Rows from block 2 of a small image classifier, named by matrix and row number. Rows with one number belong to one neuron. Each number is 128 + 24 x the weight over its row's rms, rounded and kept within 0 to 255. All counts start at 0.
After each neuron's rows are labels from the 100 images, of 14976, where the neuron reaches its highest value: "peak on" is the class under the peak; "responds to" is what is common among them. Only what is clearly more common there than usual is listed. The data: simulated grey scan slices of phantoms with and without marks. In brackets: how many of the 100.
# fc1: MLP up (model.blocks.2.mlp.fc1.weight, 1024x256), inputs 0-85
# fc2: MLP down (model.blocks.2.mlp.fc2.weight, 256x1024, transposed), outputs 0-85

fc1.78 [128 128 128 130 128 131 130 129 129 142 141 130 127 128 130 127 127 127 127 128 127 128 126 125 122 129 128 128 129 128 127 128 129 127 129 128 129 128 128 128 128 128 128 128 126 127 128 126 128 116 129 130 128 132 129 128 127 129 127 128 127 128 128 137 128 125 151 131 127  96  33 128 124 131 131 128 128 128 128 128 128 128 128 128 140 129]
fc2.78 [130 128 128 130 131 129 102 130 127 122 130 129 128 131 129  96 131 128 127 127 130 129 127 135 132 116 128 127 130 155 128 125 128 128 126 127 128 128 128 121 129 125 127 121 129 132 128 128 126 131 127 131 127 128 121 130 128 127 126 129 128 128  92 124 132 123 122 135 129 130 112 128 129 127 128 134 128 132 123  76 112 119 128 127 127 125]
peak on: organ (54); lung or cavity (46)
responds to: head (88)

fc1.344 [105 116  91 140  85 149 127 137 127 115 129 143 128 133 136 125 113 133 103 140 107 131 136 134 105 105 110 135 113 103 125 162  83  92 124 119 133 141 120 139 110 122 125 137 134 132 181 142  77  79 125 173 108 129 151 133 122 128 108  80 128 135 108 111 140 144 133 130 129 113  93 130 131 106 131 150 132  52 128 117 123 114 129 127 136 154]
fc2.344 [ 89 133 125 125  96 155 129 124  96 133 139 110 112 134 135 102 117 121 129 132 127 127  96  90 133 115 132 116  97 123 159 104 134 144 160 141 198 125 160 114 135 113 132 133 154 152 128  55 128 131 167 138 116 109 127 126 127 127 114  96 114 115 199 130 128 123 105 106 164  89 112 125 169 134   7 127 138 130 109 131 176 122 139 132 149 113]
peak on: air (91)
responds to: belly (65); low contrast (58)

fc1.354 [127 128 119 128 129 128 130 128 129 128 131 131 128 127 128 128 125 130 128 128 128 126 127 123 133 124 126 127 130 127 128 129 127 127 174 123 128 137 131 127 131 128 124 129 129 130 129 130 125 129 129 140 128 132 125 128 130 126 130 130 128 128 129 132 127  82 124 127 128 124 125 129 127 128 127 134 128 127 127 118 131 128 128 128 127 126]
fc2.354 [125 116 128 129 136 123 125 126 133 128 132 127 126 123 123 131 126 128 128 128 121 124 128 114 126 127  96 140 128 118 117 128 126 127 120 167 132 117 129 129 168 129 130 128 128 127 118 128 126 121 128 125 131 112 126 128 129 128 124 129 125 128 255 124 128 128  79 134 128 127 110 118 123 129 127 129 135 129 137 130 126 130 128 127 131 126]
peak on: air (100)
responds to: limb (96)

fc1.356 [129 130 126 132 117 127 125 132 125 128 126 127 128 128 125 125 133 255 129 129 127 131 123 125 127 119 129 132 128 128 128 129 132 127 122 128 121 135 123 129 126 130 128 127 127 132 130 128 111 124 130 136 128 127 129 126 128 122 130 132 129 128 124 128 127 128 129 110 125 130 133 128 130 133 128 126 130 132 129 120 128 130 134 127 124 126]
fc2.356 [128 134 135 127 129 126 129 123 131 128 127 144 131 128 128 131 124   0 123 129 124 135 126 137 128 129 125 128 133 129 129 130 121 123 129 123 126 126 128 135 138 125 121 127 124 128 136 125 129 127 128 129 123 123 128 131 130 129 132 121 128 121 130 129 129 126 125 130 146 129 115 129 129 131 133 128 128 131 131 134 111 129 128 130 132 129]
peak on: lung or cavity (43)
responds to: chest (70)

fc1.75 [124 148 130 128 128 128 128 128 128 125 127 128 128 126 130 113 128 127 127 129 128 128 129 129 128 128 132   0 128 129 127 129 128 132 127 127 131 128 130 127 129 127 127 128 128 127 128 126 128 126 128 118 126 128 128 129 127 131 129 202 128 128 131 125 130 127 122 121 130 133 128 128 128 127 130 129 116 127 127 127 126 127 129 127 130 128]
fc2.75 [127 128 130 128 126 127 128 127 118 127 127 114 130 114 123 128 128 129 126 130 126 126 145 127 128 130 124 128 124 133 126 128 124 122 127 128 123 127 127 127 129 129 127 129 129 128 130 129 130  82 127  89 128 129 130 132 128 128 130 133 122 127 125 126 128 129 128 125 127 155 125 128 128 127 127 127 128 128 128 128 133 127 128 127 127 222]
peak on: soft tissue (70)
responds to: chest (70)

fc1.427 [129 130 127 138 128 126 128 129 128 135 127 128 128 128 117 126 128 130 128 130 129 129 129 135  32 129 127 126 125 127 128 127  98 129 162 129 130 128 128 127 128 128 128 128 128 128 127 145 128 128 129 121 125 128 128 128 127 129 126 131 128 128 127 126 128 130 135 130 125 128 132 128 128 129 128 128 128 129 128 127 130 123 128 128 128 126]
fc2.427 [128 146 123 128 131 127 129 133 132 129 106 139 130 131 131 129 126 117 126 128 123 129 129 127 125 134 133 128 128 128 128 127 198 124   2 126 123 130   0 128 133 132 126 127 129 128 128 127 146 127 125  75 156 128 129 127 128 131 129 106 128 128 124 111 131 151 131 133 128 120 126 131 132 128 123 124 141 127 132 127 234 130 136 127 128 126]
peak on: lung or cavity (37)
responds to: chest (53)

fc1.724 [128 129 127 128 129 129 128 130 128 162 119 128 128 182 129 192 128 127 128 129 128 129 128 129 118 129 128 127 129 125 128 129 133 125 127 120 128 128 136 152 127 128 128 128 128 129 132 129 129 128 128 178 129 129 128 127 126 128 126 130 128 128 131 128 133 117 128 125 128 129 135 127 130 130 126 129  30 128 128 128 128 128 130 129 128 128]
fc2.724 [128 124 140 127 125 123 129 119 126 130 132 126 129   0 124 129 128 129 127 129 128 128 130 128 127 118 125 136 128 126 129 129 128 128 128 128 128 128  76 124 127 127 127 128 128 128 128 136 127 125 128 128 126 127 124 128 129 128 131 129 126 128 114 127 127 133 131 176 128 139 120 128 123 128 134 126 162 128 128  60 131 129 127 126 128 129]
peak on: air (99)
responds to: head (99); low contrast (72)

fc1.341 [128 127 131 128 130 127 129 128 127 106 139 128 129 126 128 125 126 129 124 128 127 128 128 127 127 128 127 127 129 128 128 127 130 128 128 137 131 128 126 127 136 128 128 129 128 128 126 126 124 128 128 121 129 131 121 130 128 128 126   4 128 128 127 131 128 129 255 126 128 128 128 129 129 128 128 131 129 128 128 130 128 128 128 128 104 130]
fc2.341 [113 135 114 130 123 129 128 132 128  77 128 129 127 134  80 123 128 151 138 126 128 129 128 128 132 130 130 128 132 104 133 184 111 128 126  12 128 121 130 129 128 127 130 128 130 131 131 133 129 129 141 246 124 125 146 121 129 131 120 233 131 126 130 118 128 118  85 128 125 128 128 130 131 132 124 114 147 130 129 131 124 151 129 135 120 128]
peak on: lung or cavity (26)
responds to: head (56)

fc1.712 [128 124 129 127 126 129   0 128 129 131 131 127 128 128 128 126 127 129 128 126 127 129 129 128 116 133 127 131 129 124 128 132 129 128 128 125 129 128 126 127 130 130 129 130 121 125 124 131 131 127 126 128 133 127 128 127 127 131 118 134 129 128 128 121 128 115 129 129 131 127 128 125 132 125 127 138 127 128 126 128 128 128 126 128 132 128]
fc2.712 [132 130 130 125 130 131 255 128 124 132 127 114 129 126 129 128 131 119 125 131 128 125  85 132 132 127 127 125 125 131 126 128 131 128 164 126 127 128 129 128 129 125 128 129 127 127 125 136 126 135 128 130 128 127 129 126 130 128 131 101 125 128 126 115 126 133 134 124 132 130 128 128 124 128 129 131 132 128 128 131 137 131 130 126 135 128]
peak on: organ (90)
responds to: belly (96)

fc1.96 [129 127 129 128 129 128 129 128 128 128 128 127 127 127 128 127 127 129 130 127 127 124 128 126 128 128 128 127 128 128 127 130 128 128 127 126 128 128 128 128 130 128 128 128 128 127 129 129 128 128 129 129 128 129 128 127 127 128 128 128 127 128 129 128 128 127 129 128 128 127 125 128 128 126 127 127 126 127 128 127 126 129 129 129 129 127]
fc2.96 [129 128 128 128 129 129 128 126 129 128 129 128 129 131 125 127 129 127 129 128 128 130 123 133 127 131 128 129 127 134 128 127 127 129 128 129 128 128 129 128 126 126 128 123 130 128 125 128 128 129 129 127 126 125 128 128 118 128 131 128 130 129 129 128 127 127 129 127 127 128 126 126 126 128 128 128 123 128 128 127 128 130 127 128 126 125]
peak on: organ (59)
responds to: head (66)

fc1.619 [128 129 129 126 129 128 122 130 128 127 128 131 127 127 125 127 127 132 126 129 128 128 129 129 131 128 128 131 126 126 128 129 128 128 128 132 128 128 129 129 130 128 128 130 126 128 128 128 134 127 128 126 128 130 129 128 128 128 128 128 129 128 129 130 129 130 126 129 128 123 130 128 128 128 127 127 126 123 128 132 127 125 127 128 128 128]
fc2.619 [128 130 128 128 127 128 129 129 131 121 127 125 127 124 128 128 128 129 128 126 127 133 127 130 125 127 129 129 132 127 128 126 130 125 126 131 129 125 128 128 129 128 120 128 128 125 128 128 119 129 129 126 129 133 130 127 127 126 130 127 126 130 129 128 126 126 130 131 129 133 127 127 129 127 130 131 128 130 128 128 132 131 131 128 130 130]
peak on: organ (77)
responds to: head (80)

fc1.576 [128 129 127 128 128 128 127 127 129 134 129 128 128 128 128 128 128 129 116 128 128 128 129 124 128 129 128 128 128 147 128 128 132 124 129 129 128 128 128 127 128 128 128 128 129 127 128 127 127 128 128 128 128 128 119 121 122 128 129 129 128 128 129 128 124 128 129 130 126 131 127 127 127 127 128 124 129 128 130 134 128 119 128 129 128 120]
fc2.576 [123 128 137 130 118 128 128 128 101 115 128 127 127 130 131 129 128 129 127 130 128 127 118 131 129 129 129 128 128  82 128 128 128 128 125 121 130 128 128 128 129 127 128 129 129 128 125 156 128 129 131 128 124 142 128 134 160 131 128 127 128 131 129 128 131 131 125 127 136 124 127 137 132 128 130 128 128 130 109 130 129 161 143 123 129 131]
peak on: soft tissue (49)
responds to: head (74)

fc1.270 [128 105 153 197 146 142 139 136 153 135  85 109 128 166 135 161 159 153 154  78 126 116 107 169 106 149 141  87 123 142 141  82 117 138 139 150 121 116 117 133 122 132 122 129 156 134 138 167 145 128 131 129 139 103 110 155 137 123 109 144 130 105 169 103  99 154 124 142 149 127 167 122 120 107 124 121 121  91 122  72 151 135 138 121 165 154]
fc2.270 [109 107 102 134  60 110 121 144 134 121 106 125 127 135  84 137 128 128 125 119 128 126 163 126 133 102 138  89 138  99 148 145 122 162 109 137 115 142  78 137 136 120 136 130 101 137 111 136 133 133  85 124 115 126 154 143 106 136 128 124 120 127 125 145 149 121 118 145 123  93 162 121 130 135 169 142 115 138 120 178 125 151 157 127 139  98]
peak on: lung or cavity (27)
responds to: head (61)

fc1.723 [124 130 123 127 126 128 130 124 128  71 129 126 127 123 130 101 126 129 131 128 130 126 132 129 143 128 130 129 127 128 131 128 127 138 186 129 133 128 164 128 120 127 126 129 128 128 128 166 126 129 129 129 129 127 128 128 128 128 129 115 128 128 127 127 131 128 128 193 124 124 137 128 130 127 129 128 126 128 128 125 130 125 128 128 129 187]
fc2.723 [129 127 127 128 126 127 139 128 125 149 127 122 128 121 126 128 130 127 132 128 122 133 129 128 125 127 120 127 127 145 127 120 129  95 128 116 130 134  79 129 128 127 133 133 127 127 128  98 127 129 127 110 125 126 128 128 128 128 120 126 128 127 128 128 124 144 126 131 129 133 129 128 126 125 128  70 128 130 129 127  47 128 123 127 129 128]
peak on: air (100)
responds to: chest (76)

fc1.61 [127 130 128 128 129 129 129 127 128 128 127 128 128 128 128 128 128 128 129 128 128 128 128 128 128 129 127 128 128 127 128 128 127 129 128 128 128 129 129 127 128 128 128 127 128 128 128 128 130 129 128 123 125 129 129 128 127 128 255 128 128 128 128 128 129 128 130 128 128 128 127 127 128 128 128 129 128 128 128 128 129 128 128 128 130 128]
fc2.61 [128 131 127 129 128 127 124 129 128 125 130 126 130 129 126 128 127 129 128 128 128 129 128 127 129 128 136 127 122 115 127 127 128 130 128 129 128 128 129 128 130 128 128 132 128 129 128 128 126 127 128 127 138 127 128 132 132 129   0 130 129 129 129 127 130 127 129 129 127 130 129 137 128 129 129 131 129 135 127 128 128 126 127 126 121 130]
peak on: lung or cavity (37)
responds to: chest (64)

fc1.132 [126 186 129 128 128 129 128 124 128 146 126 129 128   0 127 138 128 130 128 128 128 127 128 129 150 127 133 129 133 127 127 129 129 129 154  72 129 129 255 131 125 128 129 129 128 127 128 128 129 130 131 130 129 125 130 127 129 128 128 178 129 128 128 113 128 127 133 123 128 120 126 127 129 127 126 140 128 128 128 128 128 127 123 128 127 123]
fc2.132 [127 124 132 124 131 124 143 129 133 124 133 124 127 137 128 129 140 125 124 121 128 118 128 127 125 124 133 150  96 128 134  63 135 244  24 247 124 128   0 125 126 127 127 139 127 127 129 126 149 124 127 131 127 131 129 126 127 128 131 123 128 127 130 129 126 143 128 133 126 128 126 127 125 109 128  72 102 131 128 124 130 130 129 128 129 130]
peak on: organ (99)
responds to: head (96)

fc1.112 [127 128 128 128 128 128 128 127 127 156 132 128 128  66 129 154 126 128 127 128 128 128 128 125 113 126 127 128 127 126 128 127 128  80 127 126 128 128 126 128 128 128 129 128 128 126 127 128 131 134 128 131 127 128 128 128 128 128 129 128 128 128 126 129 129 165 128 133 126 129 125 128 129 130 128 128 129 128 126 194 125 127 129 128 127 130]
fc2.112 [126 129 123 130 128 125 127 123 126 129 127 129 123 126 128 126 127 130 129 128 125 240 129  68 128 126 130 125 129 131 124 129 138 129 128 216 125 128 128 133 128 129 130 124 129 128 126 119 131 130 127 141 126 126 127 129 134 132 126 135 126 130 127 127 129 121 131 128 129 130 128 130 123 123 129  44 146 128 129 127 117 127 126 128 131 132]
peak on: air (100)
responds to: chest (73)

fc1.590 [129 102 127 125 128 126 128 132 128 129 127 128 128 177 127 129 130 127 126 130 128 127 126 129 126 126 128 128 128 119 124 129 126 128 120 132 128 125 118 128 127 127 128 128 127 127 128 128 127 130 128 124 124 128 127 127 128 127 127 139 128 126 135 137 127 128 130 128 129 128 128 133 128 138 128 129 159 130 129 255 130 127 129 126 128 113]
fc2.590 [123 128 129 128 128 128 128 128 138 107 127 114 127 128 127 128 132 124 129 128 128 128 127 121  97 125 128 128 121 131 133 125 112 144 134 145 127 193 134 127 132 131 129 134 127 131 128 134 127 136 128 133 128 128 131 130 126 134 133 144 131 129 156 129 137 127 128 170 130 128 139 129 139 130 125 125 128 129 127 102 124 128 133 127 115 127]
peak on: air (92)
responds to: head (89)

fc1.211 [128 130 128 128  87 127 120 124 128 128 128 128 128 128 126 128 126 129 130 129 124 129 129 131 128 127 131 132 132 126 128 128 137 122 128 128 127 127 115 129 128 128 128 128 128 128 128 132 128 128 128 130 125 127 130 128 127 128 130 127 128 128 130 126 134 127 115 107 130   2 186 128 131 130 128 127 129 128 128 128 125 127 129 128 128 157]
fc2.211 [130 229 127 129 156 130 128 122 128 129 126 129 126  26 129 128 128 124 130 127 130 127 122 127 133 128 125   4 128 122 128 125 132 144 111 127 127 130 127 130 127 123 129 128 126 127 130 145 127 128 128 129 152 127 126 128 126 128 129 134 127 127 128 126 128 129 125 128 127 255 108 128 127 106 128 126 141 126 128 120 128 130 126 130 128 119]
peak on: lung or cavity (52)
responds to: chest (61); several spots (44)

fc1.85 [130 129 126 127 129 130 132 127 128 128 135 129 129 114 129 147 128 126 128 128 129 128 125   0 129 128 137 127 127 128 126 127 128 128 117 129 128 137 128 128 123 128 126 126 127 127 129 127 129 128 126 128 128 126 128 127 128 127 128 131 128 129 128 129 126 128 147 164 128 136 127 127 138 128 128 118 163 128 127 129 132 129 127 127 134 138]
fc2.85 [126 128 127 123 128 128 114 127 127 129 121 128 127 159 128 126 128 126 127 128 128 132 119 202 128 128 130 131 127 129 128 140 126 151 137 124 126 128 129 126 129 127 129 128 129 129 127 194 102 128 128 131 131 131 127 128 127 128 127 128 129 127 142 132 128 126 130 126 127 125 130 128 128 131 132 127  85 129 126 120 119 129 129 127 126  91]
peak on: air (89)
responds to: chest (50)

fc1.346 [128 255 112 129 128 128 111 128 128 124 127 127 128 106 167 139 127 128 121 129 128 133 128 127 113 154 180 127 129 126 139 128 128 255 107 133 126 128 128 128 129 128 128 128 129 128 129 131 153 127 129 128 124 128 129 128 127 128 130 127 128 128 131 127 127 127 116 129 129 126 129 127 128 111 128 129 125 129 129 121 125 127 126 128 134 124]
fc2.346 [131 134 138 127 129 131 128 128 128 128 128 130 128 130 128 128 130 126 128 128 127 129 128 127 133 107 121 124 127 128 128 130 127   0 120 107 133 129 103 132 125 128 127 126 128 127 136 129 129 129 129 129 142 131 128 128 131 127 130  41 127 128 127 131 127 129 126 128 130 127 128 128 129 131 127 127 127 128 127 128 128 128 129 129 128 125]
peak on: lung or cavity (27)
responds to: head (75)

fc1.385 [127 126 128 128 128 129 128 129 127 128 125 119 128 130 130 127 127 128 134 130 128 128 127 127 127 126 126 128 127 119 130 123 219 135 133 129 130 130 128 127 127 127 127 128 128 126 128 139 128 128 127 127 128 127 126 124 124 128 128 163 127 128 130 127 128 127  92   0 133 126 127 126 128 131 127 133 128 127 128 127 128 128 128 128 129 144]
fc2.385 [184 127 127 128 132 127 125 122 129 135 130 128 128 114 128 128 124 133 116 129 127 119 131 124 125 142 118 128 128 132 125 128 128 122 120 123 126 123 129 135 127 129 126 129 127 128 131 131 127 123 117 130 129 128 129 128 129 130 128 128 128 128 127 131 128 118 133 177 128 255 120 128 124  92 128 127 124 125 120 131 127 121 125 129 134 106]
peak on: soft tissue (78)
responds to: chest (65)

fc1.732 [128 136 133 127 127 128 127 129 128 128 127 126 127 126 130 130 128 124 126 127 128 127 128  76 126 127 128 186 125 126 126  89 122 130 128 127 128 127 123 131 128 127 128 129 128 127 127 116 132 125 127 126 128 129 128 129 128 127 129 174 129 128 129 128 127 217 127 122 129 128 127 128 137 127 129 144 123 127 128 126 113 127 128 127 130 128]
fc2.732 [127 127 129 128 129 128 128 130 128  79 119 132 129 131 127 121 131 129 135 131 131 124 123 152 126 130 130 123 124 128 127 128 126 126 124 128 129 171 128 133 127 129 120 127 128 128 127 124 133 130 129 132 129 141 128 129 131 128 125 118 126 124 128 127 125 128 135 129 127 123  57 104 129 125 128 131 119 131 128 129 127 124 128 127 130 129]
peak on: air (96)
responds to: belly (79)

fc1.22 [ 78 106 156 138 136 166 125 122 120  55 128 115 128 154 121 102 155 147 127 222 152 141  71 115 181 118 120 128 128 117 133 118  91 130 166 101 138 146 119 151 134 139 140 131 128 134 120 124 166 113 128 130 127 131 133 142 128 128 126 144 146 100 126 136 126 126 134  97 111 133 221 132 128 166 129  88 202 160 120 142 143 149 100 141 127 124]
fc2.22 [118 129 130 115 132 149 126 186  85 175 148  84 123 129 134 126 150 113 171 128 127 115 159 127 125 143 125 144 164 117 129 140 120 152 126 182 128  74  79 143 125 125 110 161 132 132  70 125 176 163 119 104 178 134 125 105 130 166 129 128 158 141 127 135 124  92 191 134 102 117 118 176 110 118 127 130  75 117 130 107 115 131 132  77 118 117]
peak on: lung or cavity (76)
responds to: belly (62); low contrast (53)

fc1.178 [128 122 130 135 127 123 128 132 128 128 129 123 129 127 128 129 129 131 128 131 122 124 131 125 121 125 126 128 133 127 113 128 127 128 123 129 128 126 122 128 126 127 127 129 130 127 128 128 128 121 128 130 128 255 132 128 127 121 128 127 128 127 129 129 127 129 129 125 119 126 125 131 129 128 128 131 128 127 129 127 124 128 128 129 129 132]
fc2.178 [128 125 127 128 120 128 120 127 125 128 129 124 128 129 131 125 128 125 128 126 134 128 136 123 128 127 128 129 127 135 130 128 131 127 127 128 129 129 124 127 126 131 138 126 124 125 127 127 137 125 130 126 125   0 133 128 131 141 135 137 125 137 128 131 129 127 127 130 130 129 127 128 127 128 127 128 126 125 125 129 130 129 129 128 125 129]
peak on: soft tissue (57)
responds to: chest (62)

fc1.316 [127 127 128 128 128 128 130 129 128 128 128 128 128 127 127 130 130 125 130 129 125 128 128 127 126 129 127 120 127 130 127 128 129 125 128 128  90 129 129 128 137 128 126 148 129 119 128 127 127 129 127 127 144 129 126 128 128 128 110 126 129 128 127 127 127 129 128 111 128 128 127 133 127 128 128 134 129 129 128 124 127 128 128 128 128 127]
fc2.316 [129 128  98 127 128 126 128 130 128 134 132 129 130 127 128 123 118 128 128 125 128 129 128 128 125 128 129 135 127 128 129 126 126 131 128 129 163 132 135 128 117 128 128 116 128 155 145 128 130 127 128 141  75 120 129 124 129 126 169 123 129 128 128 139 129 128 128 131 143 129 129 126 128 127 127 124 121 128 130 132 128 129 126 127 128 128]
peak on: soft tissue (54)
responds to: chest (54)

fc1.5 [130 128 127 128 129 127 128 127 128 129 127 129 128 125 127 128 128 127 128 127 128 127 128 126 128 127 128 128 133 131 127 119 129 128 128 127 129 129 128 124 128 128 128 128 129 255 129 127 131 124 128 129 128 128 128 123 125 124 128 128 128 128 129 128 128 128 128 128 128 126 129 128 128 128 128 124 125 128 128 128 129 128 126 128 131 127]
fc2.5 [127 135 130 128 128 128 126 128 130 127 128 128 126 128 128 128 132 126 134 128 128 124 128 128 125 130 128 125 127 131 128 130 128 128 127 119 127 126 132 135 128 128 128 128 128   0 114 135 124 124 127 128 132 130 131 128 130 151 124 128 129 128 129 129 128 129 130 130 128 128 130 128 127 129 129 131 132 130 128 126 126 128 124 128 126 128]
peak on: organ (41); soft tissue (38)
responds to: noisy (90)

fc1.669 [129 127 129 127 124 125 127 131 128 130  76 127 128 126 126 127 129 126 127 128 131 127 128  99 127 129 128 130 127 129 128 128 128 124 109 129 128 128 127 128 127 127 127 128 128 127 129 127 118 127 128 121 128 128 129 128 128 128 125 165 129 128 126 124 128 128 127 128 125 127 127 128 133 118 128 128 128 128 128 166 129 127 128 128 130 126]
fc2.669 [128 126 157 127 129 128 127 128 128 130 131 127 128 126 129   0 128 129 130 127 126  97 133 124 128 128 129 125 126 131 125 128 151 133 130 128 128 120 131 133 131 129 128 125 126 128 127 127 127 127 128 124 125 129 127 127 127 127 127 128 128 128 153 128 126  70 129 133 128 129 127 132 128 129 132 130 129 127 131 130 128 128 127 128 127 105]
peak on: soft tissue (87)
responds to: limb (60)

fc1.607 [128 134 126 129 128 128 128 128 128 128 128 127 128 128 128 129 127 129 128 128 127 128 128 128 128 128 127 129 128 128 128 130 127 129 129 128 128 128 128 127 128 128 128 128 128 128 130 129 127 128 129 128 128 128 127 128 128 168 128 128 128 128 128 128 128 128 128 127 128 127 128 128 129 129 127 128 128 128 128 128 130 127 131 128 129 128]
fc2.607 [127 128 130 128 137 125 129 126 129 123 128 128 129 128 128 127 135 129 127 128 128 121 128 130 128 128 128 127 128 128 128 126 127 128 128 128 128 127 129 126 127 131 128 128 128 127 127 128 128 123 128 126 127 130 131 128 135  23 126 128 128 128 129 129 129 128 128 130 127 128 126 129 129 130 129 129 127 129 128 127 128 128 128 127 126 126]
peak on: organ (58)
responds to: noisy (73)

fc1.237 [128 122 123 128 132 128 129 124 128 131 128 129 128 128 134 131 128 128 124 129 128 128 128  89 130 128 140 127 126 131 126 128 131 123 117 125 129 129 135 128 129 128 127 127 128 128 127 127 116 129 126 127 131 127 124 128 128 128 127 129 127 128 125 134 127 126 130  90 127 127 159 128 131 127 128  43 134 128 127 139  86 128 128 128 130 142]
fc2.237 [129 139 129 129 128 127 168 130 128 129 120 124 127 204 123 138 121 126 126 129 131 122 124 129 129 129  79 131 129 132 130 120 128 130 220 129 112 127 128 127 132 127 128 126 128 129 126 234 127 122 127  88 127 130 127 129 124 128 132 127 127 129 126 126 128 123 150 112 128  96 129 123 127 122 133 246 137 127 127 128 124 130 128 129 125 100]
peak on: organ (63)
responds to: low contrast (64); head (59)

fc1.121 [130 133 128 128 129 127 128 128 129 129 127 128 128 125 128 133 129 127 128 128 123 126 128 129 129 128 126 129 137 128 126 127 127 130 127 122 129 126 128 127 129 128 128 127 127 128 127 129 127 128 129 127 128 129 128 127 128 128 127 129 128 128 129 127 134 128 130 131 129 127 128 126 131 126 130 125 129 128 129 133 128 128 129 127 126 129]
fc2.121 [129 127 117 124 133 124 128 129 128 128 135 127 128 127 115 129 129 127 132 122 127 124 128 131 126 127 129 125 119 138 128 132 101 135 128 129 128 129 126 127 127 128 128 162 132 123 127 126 139 129 128 128 130 128 129 127 128 128 116 127 128 133 129 127 128 127 122 128 129 144 128 128 128 128 127 128 128 124 130 125 128 117 120 128 132 125]
peak on: organ (65)
responds to: head (61)

fc1.429 [125  95  85 130 154 117 116  91 127 140 105 111 120 141 119 128 130 114  86 129 129 130 136  88 137 128 173 135 166 131 184 115 152 156 179 111 119 127 133 126 117 155 128 140 129 143 131 122  91 154 107 111 209 171 126 123 125 131 125 115 125 148 183 123 109 130  83 111 146 127 156 163 160 116 109 128 107 140 128 108  98 110 131 126 160 115]
fc2.429 [ 98 136 159 128  79 114 110 124 155 129 138 120 121 142 137 130 139 125 120 192 206  79 150 178  85 108  94  81 116 149 144 122 187 127 128 128 147 127 172 131 140 134 127 135 124 103 117 129 143 121 156 159 121 130 130 104 120 128  79 135 128 142 130 126 129 144 128 123 106 124  83 122 153 143 131 179 153 126 110 136 159 152 128 127 176 118]
peak on: air (99)
responds to: head (99)

fc1.157 [134 128 127 127 128 128 128 140 128 129 130 128 128 128 127 128 127 128 127 127 127 128 128 128 125 133 127 128 129 130 128 128 124 128 128 130 143 129 126 129 128 124 129 129 128 127 127 128 127 128 128 128 128 128 127 104 128 129 255 126 128 128 129 124 128 128 127 128 123 122 128 128 128 128 128 128 128 127 126 128 121 128 128 128 126 128]
fc2.157 [127 130 128 129 128 127 128 127 128 116 128 128 128 128 129 129 149 128 183 127 131 128 128 130 129 123 131 126 125 110 128 128 129 130 127 125 112 128 132 127 127 128 129 129 127 127 126 138 127 128 129 128 129 127 132 149 138 127   0 132 128 127 128 128 129 127 128 126 130 136 126 129 128 129 129 128 135 130 129 128 128 130 129 128 127 130]
peak on: soft tissue (39)
responds to: chest (51)